Weights of a small image classifier.
Model: 9.8M parameters, 24-pixel images, arch mlp_mixer, norm layernorm, activation geglu, moe top_k, num experts 16, patch size [4, 4], layers 14, width 160.
Rows from block 7 of a small image classifier, named by matrix and row number. Rows with one number within an expert belong to one neuron, the router's apart. Each number is 200 + 20 x the weight over its row's rms, rounded and kept within 0 to 999. All counts start at 0.
Before each expert's rows are labels from the 100 images, of 14976, where the router gives the expert most weight on average: "peak on" is the class under the peak; "top examples" is what is common among them. Only what is clearly more common there than usual is listed. The data: rendered made-up planets.
# router: router (model.blocks.7.mlp.router.weight, 16x160, trained with AdamW), inputs 0-159
# gate: expert gate (model.blocks.7.mlp.gate, 16x160x160), inputs 0-159
# up: expert up (model.blocks.7.mlp.up, 16x160x160), inputs 0-159
# down: expert down (model.blocks.7.mlp.down, 16x160x160, transposed), outputs 0-159

# expert 13
peak on: planet
top examples: half lit; lava world
router.13,201,194,168,196,194,224,244,196,207,231,174,195,185,206,178,144,234,195,158,216,191,203,171,199,202,215,230,222,195,211,178,170,170,194,172,171,222,180,165,176,202,192,223,191,186,193,216,178,194,180,185,214,223,190,182,237,194,200,199,225,204,182,183,216,164,230,202,207,165,182,199,185,207,213,220,208,199,193,210,190,213,219,198,174,199,212,215,204,237,203,203,207,199,186,177,204,219,179,191,223,233,182,201,197,200,188,196,174,220,167,209,193,243,187,204,229,231,194,205,224,233,212,193,155,216,219,207,197,179,215,183,230,162,214,186,188,212,210,244,232,207,210,230,183,228,210,184,210,207,209,193,190,218,173,190,240,220,204,193,207
gate.0,207,226,206,230,204,219,174,199,226,196,232,159,176,142,195,229,204,193,243,197,165,216,208,195,213,206,233,188,182,221,185,182,237,256,176,221,197,177,209,221,217,204,220,240,248,212,200,213,183,209,223,187,180,185,193,186,210,179,175,169,214,177,192,205,197,207,221,168,205,184,184,215,157,192,210,167,214,212,194,195,199,185,187,195,181,200,218,170,184,189,172,178,209,194,226,192,196,229,186,200,190,219,196,168,191,195,213,219,172,216,180,185,188,214,211,186,209,217,182,234,202,190,189,228,195,185,223,208,209,204,232,227,198,163,213,196,207,209,179,158,184,202,176,180,185,222,197,178,219,189,189,221,181,204,217,177,205,195,187,179
up.0,222,237,172,201,179,215,218,200,215,186,200,199,191,167,195,188,177,204,227,185,178,182,225,199,213,200,211,211,199,236,180,180,194,254,189,222,221,212,199,176,224,173,213,233,240,181,228,207,199,210,193,208,178,182,177,222,206,196,202,203,237,174,170,182,180,220,192,195,176,170,152,209,163,196,215,193,215,150,162,188,200,174,192,181,233,224,195,176,202,201,196,197,189,231,240,186,183,205,183,205,215,214,202,172,196,201,222,186,190,225,175,193,194,201,219,206,225,183,178,209,172,215,216,219,215,192,226,200,199,205,190,235,225,172,204,206,216,216,182,173,177,223,204,192,198,238,194,186,231,174,206,184,199,191,226,168,181,186,198,170
down.0,211,210,204,194,234,219,160,191,183,219,197,183,205,152,206,212,190,215,170,215,195,185,190,191,210,179,212,212,213,171,193,197,166,195,201,201,153,207,155,225,176,199,181,190,187,204,170,213,198,217,188,219,193,194,194,221,224,172,198,234,146,220,207,200,217,193,197,196,192,203,181,143,175,172,199,200,234,177,198,200,198,237,215,198,210,188,208,244,230,225,222,191,224,189,170,202,197,220,220,202,174,204,226,192,197,196,183,183,195,201,194,215,210,191,220,176,211,166,227,210,212,216,175,226,208,254,181,178,195,187,188,202,233,210,172,201,191,198,224,187,234,197,166,206,207,189,188,197,148,195,203,179,209,202,191,220,197,212,235,200
gate.1,209,187,191,214,175,210,188,191,193,174,172,213,183,246,184,193,202,210,180,177,199,159,189,181,167,167,204,207,196,216,202,236,184,213,202,210,159,203,201,180,232,166,210,199,201,179,204,225,229,205,150,184,212,189,215,200,199,198,214,203,181,214,186,227,217,178,182,187,226,218,221,197,217,199,210,200,210,170,224,167,177,219,220,206,199,183,197,180,195,184,238,213,216,200,190,214,221,186,203,189,210,190,243,226,214,218,204,158,222,206,197,182,222,186,166,205,213,178,158,202,213,206,217,226,172,221,197,250,191,187,180,197,166,210,188,209,203,211,205,204,148,190,227,229,219,161,177,216,189,176,203,207,196,197,202,211,211,207,182,151
up.1,194,226,224,197,208,190,197,199,197,228,197,178,208,169,181,208,208,196,208,207,212,187,233,177,238,215,195,212,201,217,197,223,212,205,228,178,242,216,173,213,167,219,226,181,188,190,198,187,186,178,195,189,203,192,178,223,205,189,204,212,240,189,178,205,205,219,210,231,154,181,183,194,226,184,183,197,184,219,221,191,226,196,208,173,211,206,200,229,211,204,168,191,190,170,227,204,193,235,267,207,181,213,157,193,191,206,231,186,204,195,174,186,187,215,223,196,159,158,215,173,192,204,214,221,212,177,196,164,209,212,189,204,237,205,188,172,156,228,188,226,211,195,193,212,224,198,202,185,217,184,175,164,221,176,219,187,179,190,220,220
down.1,194,205,172,204,212,226,195,194,202,204,183,189,188,200,205,210,175,194,222,196,164,219,196,187,219,213,210,197,181,146,210,161,198,166,204,190,146,202,165,207,221,199,183,196,196,204,169,202,204,189,242,217,236,218,206,187,189,194,202,178,195,196,188,181,221,233,181,203,222,210,187,202,191,184,194,212,215,199,216,224,174,188,150,178,184,172,173,221,221,187,195,196,172,236,193,211,172,188,186,191,199,171,211,183,199,246,213,207,225,202,196,190,241,213,179,246,195,201,189,214,202,204,197,184,235,204,186,194,150,201,183,212,202,185,197,196,167,159,179,193,215,204,210,223,184,158,214,205,184,176,208,182,206,205,182,200,237,230,243,203
gate.2,209,190,180,199,198,215,244,211,199,233,224,202,187,157,207,202,199,191,217,199,200,212,213,197,203,238,211,196,191,203,174,169,183,207,173,215,213,198,200,192,223,219,222,188,192,200,213,179,154,208,202,222,192,184,166,240,226,202,181,216,200,155,178,199,174,223,191,198,167,199,194,222,203,172,227,221,171,199,197,225,193,215,193,174,221,195,196,192,184,212,195,215,182,209,199,207,167,213,148,200,228,194,193,179,158,163,224,169,182,169,190,195,227,201,206,226,226,185,212,203,202,243,202,223,210,169,206,246,193,217,191,235,216,217,184,156,231,200,238,190,185,205,203,210,190,213,178,185,228,209,179,183,224,215,181,193,197,202,193,222
up.2,215,205,165,196,214,222,220,223,196,219,199,191,180,190,183,193,223,208,191,213,195,203,195,201,212,205,201,229,178,204,175,180,183,218,194,188,193,193,173,210,216,221,215,180,192,187,219,204,169,204,211,212,202,170,174,218,219,179,165,233,203,175,190,202,156,254,184,205,161,210,212,208,211,187,228,209,204,184,170,194,232,218,195,193,230,178,176,221,224,190,214,230,168,208,186,213,178,203,170,177,222,186,218,220,191,170,193,180,244,156,222,175,228,181,195,224,241,178,217,227,200,228,242,174,221,209,184,197,183,190,202,224,197,204,200,189,224,209,251,206,209,190,197,176,231,207,210,194,217,193,158,203,211,185,193,181,213,191,209,223
down.2,181,193,225,198,201,215,219,184,191,193,220,196,213,219,221,181,203,199,221,175,204,219,201,190,221,209,216,189,200,193,205,222,184,210,219,251,178,214,214,225,158,197,194,199,214,207,209,214,269,210,184,205,215,191,172,179,208,218,196,185,203,188,211,216,178,189,173,215,234,205,181,217,218,171,179,213,192,201,185,194,185,220,200,210,206,213,206,198,226,198,197,184,216,194,217,245,233,215,238,205,202,206,168,171,205,155,173,287,208,193,175,198,137,211,232,179,202,187,200,176,181,202,202,181,196,204,207,178,204,236,218,198,217,211,183,192,192,192,196,191,232,215,182,205,208,183,182,188,193,208,202,213,177,207,195,209,213,212,155,177

# expert 14
peak on: planet
top examples: full; glowing rim; cratered rock
router.14,190,233,200,215,211,193,210,215,158,209,222,187,205,193,205,167,208,223,194,205,157,215,209,199,242,232,235,188,182,199,195,197,221,197,198,177,231,205,200,225,162,191,195,191,195,216,238,219,240,213,196,207,234,203,183,209,162,237,192,202,248,190,221,192,189,207,224,203,213,201,183,210,185,207,206,166,189,206,187,221,204,192,191,186,199,190,204,186,222,235,210,150,162,215,190,148,233,199,211,238,223,220,194,192,243,186,197,217,202,164,202,203,174,197,220,181,189,198,210,205,199,206,173,187,225,158,224,208,198,217,190,222,180,190,235,182,178,196,224,230,220,182,183,194,204,189,194,201,187,208,196,205,213,190,182,230,195,202,238,188
gate.0,236,228,205,216,236,179,175,214,221,194,167,173,200,219,201,220,222,193,198,222,199,223,154,171,223,212,223,187,206,229,207,221,218,193,204,190,212,160,228,197,218,203,211,187,209,219,178,211,190,195,192,191,182,192,195,182,216,175,202,171,185,189,199,190,189,210,174,227,220,192,188,182,187,164,211,227,243,236,174,217,210,204,198,178,175,177,193,223,195,190,191,174,208,192,206,231,187,209,191,197,217,214,214,237,194,201,202,208,204,190,226,173,172,231,184,180,193,230,244,216,181,157,202,197,213,215,186,209,249,161,211,212,188,201,149,218,190,192,212,177,175,235,172,204,200,189,207,213,207,232,183,195,169,209,190,197,167,203,183,210
up.0,230,212,195,217,218,196,164,211,203,231,183,182,175,188,197,208,196,229,199,207,212,223,160,174,211,202,219,175,190,213,200,246,191,193,197,159,191,152,208,221,217,201,221,156,205,214,194,230,207,223,191,198,183,199,175,167,187,170,211,167,214,192,226,212,197,197,186,195,235,206,162,194,207,191,200,225,211,223,198,207,194,239,191,169,174,159,222,201,203,192,183,187,204,180,187,225,182,183,184,205,225,204,206,204,185,181,204,207,201,156,212,181,189,217,195,184,203,203,236,214,209,183,182,196,204,182,226,211,225,175,236,225,193,210,178,161,155,232,212,193,197,243,166,213,204,182,202,214,188,210,201,195,218,174,179,159,178,201,192,207
down.0,218,196,218,178,182,218,169,190,169,232,222,228,179,207,188,203,213,194,233,219,225,189,205,202,215,194,175,210,218,178,195,206,193,228,161,132,161,199,172,198,217,239,231,163,175,212,213,178,204,191,192,218,185,196,170,169,195,192,185,222,227,170,207,207,220,217,192,181,224,179,213,194,200,216,204,209,229,192,177,199,170,218,185,208,208,198,222,214,182,206,184,181,179,171,217,205,193,188,208,221,213,195,191,204,230,165,189,179,185,213,200,180,229,205,226,232,178,208,225,185,244,184,202,193,204,246,207,214,201,191,202,186,210,216,203,182,195,171,186,196,230,216,137,170,207,207,200,207,182,216,214,195,187,216,204,215,191,209,214,230
gate.1,223,229,157,193,198,202,183,197,237,172,187,193,215,210,231,241,229,200,195,223,189,216,207,192,214,168,202,180,191,210,223,199,247,208,259,189,195,217,201,218,204,219,201,189,230,210,220,211,179,185,184,195,209,195,204,211,220,222,218,196,190,175,196,175,188,219,220,181,145,187,199,204,178,199,220,185,204,206,181,201,201,188,221,186,205,198,187,182,209,210,232,199,216,203,168,200,222,203,214,191,183,158,244,211,205,221,179,205,223,203,179,198,184,206,178,201,232,170,200,204,181,150,222,174,179,207,173,179,216,191,194,233,233,197,156,181,188,172,177,242,218,217,218,176,215,190,217,213,209,216,159,196,190,198,178,193,187,208,184,194
up.1,176,171,234,204,195,221,228,207,190,215,205,224,188,176,196,204,182,215,210,188,229,198,201,187,160,194,210,203,217,188,205,233,137,197,185,212,159,171,231,184,206,186,219,240,202,207,181,157,202,202,172,167,198,231,201,213,204,185,193,214,206,217,225,220,253,167,205,231,228,219,222,192,243,186,165,214,207,199,225,222,200,237,184,213,165,193,233,217,184,187,192,184,231,178,204,198,178,176,232,189,211,210,217,187,185,174,201,188,190,229,222,210,184,206,198,197,204,196,180,206,220,208,190,208,195,205,184,235,202,175,220,169,199,196,232,178,194,214,198,197,191,203,202,227,175,207,200,190,178,182,235,198,211,217,182,188,214,168,214,214
down.1,194,232,198,237,207,187,207,187,193,192,204,191,210,193,183,180,192,215,230,220,179,201,191,220,218,212,238,217,234,216,223,183,181,215,208,194,233,167,228,231,206,176,225,238,227,190,181,189,225,204,209,225,224,182,217,150,171,235,185,194,224,173,211,173,209,168,175,231,167,207,201,245,203,213,212,188,211,195,214,183,207,180,185,188,181,223,228,218,204,190,183,191,156,171,165,186,162,189,190,194,214,206,209,203,181,206,239,217,181,203,232,205,203,212,237,196,213,169,180,207,220,208,217,197,198,192,220,184,167,185,181,211,183,183,213,211,178,205,182,198,200,199,217,217,201,162,204,176,227,203,184,200,206,180,172,179,200,179,215,169
gate.2,226,194,222,218,177,200,199,242,190,207,183,205,183,190,180,212,215,173,199,218,205,193,173,204,183,215,221,199,216,197,232,233,183,185,197,190,164,187,210,200,210,174,225,188,204,208,206,200,226,176,179,176,204,221,206,166,198,214,190,187,222,211,214,219,191,185,219,183,200,179,221,176,211,171,177,203,213,180,232,192,181,267,205,208,179,187,219,214,190,196,155,208,210,182,176,219,209,186,182,181,217,175,171,159,201,236,221,192,196,195,241,186,252,200,198,190,191,222,203,188,246,160,198,193,167,195,221,218,200,188,216,197,209,207,239,218,210,209,169,177,174,182,176,230,208,172,224,189,182,191,218,190,206,192,181,210,193,204,161,221
up.2,193,210,206,206,196,197,218,187,172,192,206,196,184,180,196,213,161,226,221,163,225,208,223,169,215,202,225,166,191,211,201,225,201,156,230,206,233,225,223,222,201,212,201,195,187,178,214,208,210,209,195,191,195,180,183,206,175,187,211,219,199,201,195,207,211,183,230,209,207,168,205,211,218,178,177,216,182,203,224,243,205,219,164,178,183,172,218,232,205,198,181,200,205,178,202,193,222,186,178,179,217,202,190,151,174,188,219,183,148,185,188,217,189,220,223,214,170,216,213,183,198,209,142,213,204,182,242,182,184,233,218,180,227,189,176,183,167,206,199,218,179,173,206,239,201,198,186,212,202,198,254,173,193,214,203,200,189,203,182,180
down.2,237,205,196,238,189,219,201,177,174,188,168,202,180,216,226,225,211,184,202,178,217,187,203,204,210,192,216,185,189,204,210,160,203,233,193,200,214,207,214,205,231,182,205,188,193,200,247,197,209,193,207,198,214,191,184,232,189,210,227,201,192,158,213,212,228,218,175,199,253,172,203,226,210,193,180,197,209,204,176,227,226,213,154,223,226,229,177,214,170,216,200,179,180,261,215,199,210,182,227,231,224,227,200,181,180,211,185,171,204,206,205,201,162,172,200,170,193,213,212,196,202,207,181,215,230,210,199,197,183,237,193,166,208,174,202,212,200,175,192,214,218,210,159,170,184,186,222,183,202,208,180,239,200,186,216,210,191,205,218,209

# expert 3
peak on: planet
top examples: crescent
router.3,206,194,194,176,185,215,202,182,231,185,192,230,224,211,194,185,195,180,225,161,219,215,186,221,184,194,224,210,183,205,163,187,162,185,167,203,152,184,183,188,231,214,201,216,217,180,203,237,197,189,160,194,177,181,247,201,182,189,203,216,198,188,216,198,198,182,189,179,195,242,224,185,214,204,191,223,203,177,191,180,190,192,227,214,223,189,228,168,210,201,213,196,199,203,199,186,209,196,216,225,198,218,233,184,168,193,162,171,158,168,225,212,232,199,202,238,211,182,223,179,240,215,178,166,186,230,191,222,201,208,206,189,192,235,213,208,185,200,221,187,166,191,233,209,199,188,194,222,228,210,226,203,215,200,205,187,203,208,156,192
gate.0,179,195,200,197,203,203,183,199,181,199,194,192,206,198,193,186,180,240,205,199,199,208,184,238,219,180,198,217,218,171,193,174,226,224,219,171,213,174,169,220,231,188,202,170,164,203,212,202,231,161,240,170,228,229,204,186,187,180,205,210,144,181,202,183,205,206,213,228,195,213,205,221,217,210,210,155,177,188,189,198,217,178,200,188,205,226,208,214,203,210,201,190,207,218,180,209,203,178,184,170,180,236,207,213,223,201,208,219,209,207,185,221,173,149,224,177,203,208,216,200,180,235,204,170,197,197,194,162,176,223,197,217,206,192,207,180,201,209,196,202,219,185,192,209,156,232,190,231,203,158,184,219,181,185,248,164,211,188,224,208
up.0,183,214,191,251,211,184,166,203,207,212,213,205,207,189,193,226,204,221,239,192,189,224,211,179,182,211,191,198,195,192,199,184,230,178,201,188,212,250,218,210,192,180,202,218,232,223,183,189,211,264,191,185,212,209,207,209,209,227,190,172,212,195,202,184,243,190,233,206,248,214,165,233,199,194,211,190,216,201,199,200,182,227,198,200,188,212,186,195,185,198,208,180,222,204,198,208,217,204,228,232,142,249,195,212,196,206,213,205,184,223,211,212,177,219,171,189,204,201,177,205,183,209,209,234,179,180,212,186,204,168,236,191,185,173,189,198,187,162,210,196,184,191,165,213,191,182,233,200,192,187,226,202,223,191,223,173,216,189,154,183
down.0,234,231,224,210,190,185,193,177,143,209,197,168,201,203,221,196,183,189,227,196,207,231,225,188,197,172,215,198,192,221,202,239,192,217,181,203,206,212,224,152,202,190,199,180,225,200,199,243,198,209,134,199,194,213,217,206,204,216,194,241,207,200,217,182,169,181,206,211,211,194,196,190,198,207,172,211,207,221,184,205,184,185,194,177,170,146,193,242,203,194,216,189,203,189,227,200,212,222,199,197,208,191,197,211,177,215,203,211,190,192,215,204,217,220,189,223,221,191,177,223,190,209,188,178,163,169,201,192,202,215,196,187,204,210,201,202,156,165,197,215,205,216,222,177,185,205,207,190,144,174,236,204,178,218,176,172,248,209,187,203
gate.1,186,188,201,212,180,177,199,174,197,221,240,226,181,211,179,221,216,187,201,207,170,206,222,195,164,209,219,200,173,198,209,209,195,224,202,233,208,213,198,237,220,201,179,237,241,202,215,209,219,213,206,208,217,214,214,165,201,196,212,205,197,247,208,197,210,145,227,189,186,209,190,175,182,189,196,194,244,193,209,224,172,181,184,222,206,208,242,169,202,208,200,157,192,193,197,202,208,235,186,202,175,214,212,196,205,193,210,194,174,248,226,219,195,196,203,218,190,191,207,209,201,178,156,215,189,210,213,207,174,238,210,188,184,166,230,199,214,206,154,175,174,185,183,196,195,216,195,191,172,192,230,228,207,226,228,235,200,183,177,200
up.1,168,181,205,235,202,210,190,159,211,232,204,213,198,205,174,219,240,198,192,205,180,193,227,183,170,208,213,188,168,190,206,212,215,244,186,224,215,187,207,239,196,190,200,227,242,186,184,187,211,186,176,189,221,208,226,158,196,151,205,215,183,227,190,209,212,157,218,214,180,214,213,170,203,197,210,195,234,189,214,177,180,204,223,227,199,189,234,184,204,195,199,200,170,190,184,234,210,245,216,215,170,173,199,199,198,183,206,188,184,233,204,168,190,227,196,219,201,191,200,212,231,169,189,218,199,205,226,179,183,212,206,188,186,182,213,214,205,214,151,190,194,215,187,187,222,208,202,178,156,182,227,222,194,206,202,218,205,185,165,191
down.1,218,205,199,241,194,136,252,220,209,181,223,220,214,194,207,208,217,189,220,198,203,204,192,195,182,186,194,171,230,181,227,189,224,227,211,190,243,201,182,217,210,183,213,173,232,171,194,220,185,186,212,173,192,206,215,208,184,168,207,201,187,210,178,216,192,223,217,166,219,195,166,197,174,203,233,220,195,233,185,209,182,179,203,213,202,172,189,190,206,186,165,201,232,199,221,183,192,206,176,241,181,194,190,206,234,176,178,245,211,208,174,197,197,203,179,171,181,189,220,221,188,199,212,221,186,191,166,169,231,158,171,180,193,208,217,198,206,207,187,188,180,196,188,211,213,197,208,201,222,201,194,200,238,180,208,201,155,191,172,198
gate.2,161,190,227,184,199,214,187,192,185,226,231,197,227,189,201,204,195,191,187,226,194,187,186,187,189,195,242,178,217,198,195,187,186,199,184,174,214,184,180,181,207,181,207,179,172,182,223,199,221,220,225,180,225,199,191,202,221,151,193,214,185,205,215,179,173,194,211,217,195,223,218,223,198,196,187,192,222,196,222,181,204,211,159,220,201,199,201,185,186,206,200,184,207,200,204,201,212,211,152,179,160,216,194,226,212,199,223,202,255,210,200,199,168,173,238,191,190,198,197,202,196,170,175,214,163,208,209,199,148,218,194,178,202,184,236,218,232,164,180,182,208,182,184,219,187,165,175,189,173,204,163,219,183,243,161,218,218,195,212,176
up.2,202,225,194,226,193,164,185,207,197,190,174,179,164,193,219,208,206,212,202,204,233,208,203,166,214,223,155,209,194,226,210,218,195,196,228,225,178,193,209,215,169,253,200,192,214,218,196,205,196,207,169,216,208,247,195,209,164,200,191,234,208,219,194,206,237,210,202,199,185,161,177,159,232,187,215,181,178,205,184,231,182,176,243,188,183,222,190,211,204,182,201,212,191,202,205,196,187,189,243,194,200,165,199,203,196,226,171,183,204,197,180,223,183,209,169,208,195,209,207,166,191,214,221,206,227,180,190,196,229,190,213,211,210,226,181,182,166,217,216,214,201,220,179,173,232,237,219,208,227,224,198,182,217,177,219,196,172,233,182,203
down.2,187,193,190,191,189,173,150,224,253,172,194,207,196,198,187,208,196,174,222,204,187,199,186,187,176,205,189,196,198,215,216,181,202,192,201,205,210,207,197,173,213,166,179,187,195,221,164,181,181,184,223,232,232,221,214,192,213,204,227,167,176,189,218,161,200,207,174,196,215,200,200,231,184,224,233,213,196,147,168,200,211,174,185,246,211,214,199,181,222,203,219,206,176,204,193,199,226,174,176,187,200,236,209,188,216,248,215,164,201,169,191,182,194,173,213,201,164,192,173,202,220,220,176,185,166,193,186,229,232,210,190,187,209,201,238,189,200,206,168,200,199,208,225,194,213,176,191,214,208,198,188,193,177,212,210,226,202,199,188,152

# expert 9
peak on: ring
top examples: rings
router.9,221,214,201,185,221,211,175,225,226,181,198,193,185,198,201,239,182,203,177,224,187,188,220,218,177,216,167,227,186,208,228,210,207,229,186,172,191,175,232,206,220,193,187,230,220,205,212,206,209,201,207,198,178,176,227,192,206,198,171,201,189,172,180,166,185,204,176,178,186,166,216,191,200,164,196,192,228,179,167,188,195,153,252,180,218,225,203,195,175,187,219,209,234,191,213,212,171,181,205,164,217,203,210,194,221,187,209,232,198,215,200,190,160,185,191,222,205,228,186,207,185,186,220,198,203,175,190,210,203,193,226,180,225,169,189,205,227,215,169,178,226,214,180,207,226,201,238,191,186,202,176,203,133,186,216,195,190,197,208,215
gate.0,189,208,208,188,195,210,155,196,224,192,193,177,212,195,227,198,209,222,199,173,216,209,218,220,201,178,190,199,190,182,208,207,215,197,182,175,212,199,175,160,215,173,235,209,183,180,184,197,215,182,196,184,213,226,210,182,189,222,192,191,142,170,233,213,207,229,215,188,220,189,206,215,217,232,201,200,179,219,215,222,159,220,230,174,176,211,215,201,175,189,207,201,252,174,182,211,218,180,202,184,203,208,245,192,190,164,183,216,162,189,220,214,183,213,193,203,229,191,187,206,231,208,181,217,177,189,207,204,211,199,209,200,172,195,193,199,185,226,206,208,187,173,253,239,152,211,214,196,167,212,210,220,190,240,204,178,215,199,169,185
up.0,202,224,205,172,156,184,202,219,219,199,217,208,207,217,206,190,243,208,210,221,188,217,213,212,192,215,192,194,189,205,198,187,228,193,197,187,194,196,192,199,184,164,233,193,201,235,171,199,218,214,193,207,200,245,223,192,174,203,189,181,179,172,222,211,189,210,224,198,228,189,168,199,205,231,199,195,182,232,235,238,145,204,205,199,181,233,151,213,188,247,198,190,223,189,198,194,237,194,206,187,199,215,245,194,219,157,166,178,189,177,207,206,207,215,204,205,217,168,189,219,224,203,199,197,185,208,190,216,227,191,189,247,178,215,180,183,188,226,217,185,159,189,242,217,207,196,218,197,194,202,208,195,196,212,215,199,212,225,162,187
down.0,176,218,199,211,187,239,216,177,212,187,205,243,232,169,195,219,190,184,194,173,189,230,181,212,205,212,220,251,208,210,200,211,202,239,190,196,205,197,209,256,224,168,195,208,207,199,210,174,230,190,194,163,187,162,202,189,215,225,221,190,169,213,192,186,209,231,221,199,212,198,166,190,196,235,196,217,167,205,209,193,180,202,165,214,198,197,235,193,206,203,183,189,179,199,173,233,250,214,201,247,187,188,203,198,190,193,204,196,202,212,214,204,198,202,213,196,212,174,227,216,198,186,182,202,228,175,237,169,194,185,211,212,253,187,189,190,228,211,202,225,212,210,218,206,206,199,240,184,221,188,213,209,204,223,229,222,226,190,206,221
gate.1,222,199,169,177,196,219,163,195,224,187,188,217,215,222,234,216,211,195,183,194,189,202,184,198,209,193,185,203,185,204,201,184,207,183,216,224,201,195,194,199,168,207,218,203,210,228,222,236,222,176,182,208,237,215,218,203,197,233,208,180,163,197,214,183,206,217,193,211,199,195,193,213,187,195,211,169,179,185,184,224,210,166,211,203,207,215,149,201,190,213,217,218,251,204,187,201,191,205,214,171,192,182,229,237,207,235,169,212,215,207,191,194,174,166,175,182,253,204,159,182,193,201,220,180,185,203,158,193,210,195,196,192,205,201,186,188,208,177,216,174,221,219,216,171,207,172,205,236,208,206,162,237,160,196,167,161,188,180,180,212
up.1,173,207,201,210,197,177,219,190,158,220,228,202,198,188,196,162,204,226,214,209,180,206,194,202,187,205,213,196,217,189,180,219,212,161,197,190,182,223,205,190,190,177,199,223,196,224,201,202,232,245,235,186,186,189,201,208,183,183,241,164,214,207,212,161,187,207,222,167,222,215,227,196,198,197,238,201,190,230,204,205,201,215,175,218,170,205,197,171,230,241,215,154,159,204,205,197,197,197,221,224,196,214,181,208,221,196,227,199,172,217,192,214,206,238,231,200,176,183,210,205,183,191,192,205,239,200,195,255,217,220,182,221,179,180,203,202,209,215,173,197,180,199,170,223,213,213,193,226,195,217,237,196,213,213,227,197,187,182,190,246
down.1,226,202,211,225,181,172,180,208,188,175,203,221,185,227,204,204,218,227,214,193,185,214,207,223,193,219,192,181,218,194,177,220,218,163,207,176,173,209,227,221,208,257,152,181,205,189,208,238,210,193,162,219,212,202,226,212,181,188,194,214,203,197,211,191,203,194,197,193,191,211,160,187,220,198,164,225,222,216,177,206,209,247,178,183,185,211,169,196,211,199,192,205,214,173,217,199,191,216,231,194,204,154,192,220,182,191,185,190,196,229,202,204,205,174,192,218,197,172,196,214,180,215,211,246,172,190,184,192,238,248,194,202,188,210,237,180,183,200,216,208,187,202,176,208,186,206,181,193,204,214,152,203,200,187,238,158,195,212,165,190
gate.2,199,187,222,213,207,240,197,214,230,197,219,161,213,175,208,187,199,175,219,190,216,220,210,220,210,210,198,191,212,183,205,168,239,181,181,176,205,170,187,204,215,219,201,205,210,193,199,201,188,187,235,192,166,177,216,214,214,150,171,169,153,171,214,172,179,199,199,211,224,196,206,217,196,181,195,209,211,206,194,215,237,184,199,154,187,201,203,191,175,186,181,198,205,194,210,216,237,182,184,165,196,252,237,204,205,179,225,224,216,188,207,181,209,174,224,194,183,178,219,209,214,210,184,177,218,174,211,195,190,213,182,166,172,188,207,201,210,181,186,175,186,185,192,179,153,177,206,230,211,192,189,220,172,242,182,176,201,197,232,214
up.2,211,198,228,219,224,203,171,213,209,209,191,144,217,187,210,189,219,181,190,195,187,221,239,204,214,223,201,205,182,179,198,179,218,180,176,190,217,159,171,212,197,216,174,209,213,204,206,194,210,167,243,226,202,194,207,195,199,171,160,198,198,186,220,171,187,181,198,195,204,172,208,185,209,192,198,195,191,203,181,222,242,172,197,163,204,187,207,217,184,199,178,210,187,194,222,219,203,174,177,186,215,209,219,199,219,202,244,244,219,199,234,178,188,168,240,203,215,180,208,200,196,187,226,169,212,165,210,157,198,209,176,175,188,169,198,195,218,210,162,179,213,189,193,172,199,207,202,229,205,175,182,237,181,193,205,205,199,216,245,226
down.2,165,171,227,199,194,201,218,187,211,222,201,221,183,178,208,218,194,184,158,204,219,204,169,192,220,209,265,220,208,221,180,167,187,154,198,199,206,217,192,213,201,207,223,206,205,196,169,209,241,191,216,202,185,261,221,180,183,219,191,193,185,218,207,235,198,195,226,187,183,207,188,195,164,182,198,219,179,221,174,192,189,196,229,231,190,211,173,205,194,186,225,236,195,213,187,211,175,200,163,213,192,176,212,172,169,206,201,228,179,192,198,194,208,215,170,220,171,204,191,177,187,177,189,198,201,236,185,204,218,212,214,180,219,195,230,206,227,217,217,215,220,175,216,203,196,195,192,162,193,169,196,197,202,189,250,176,192,185,199,224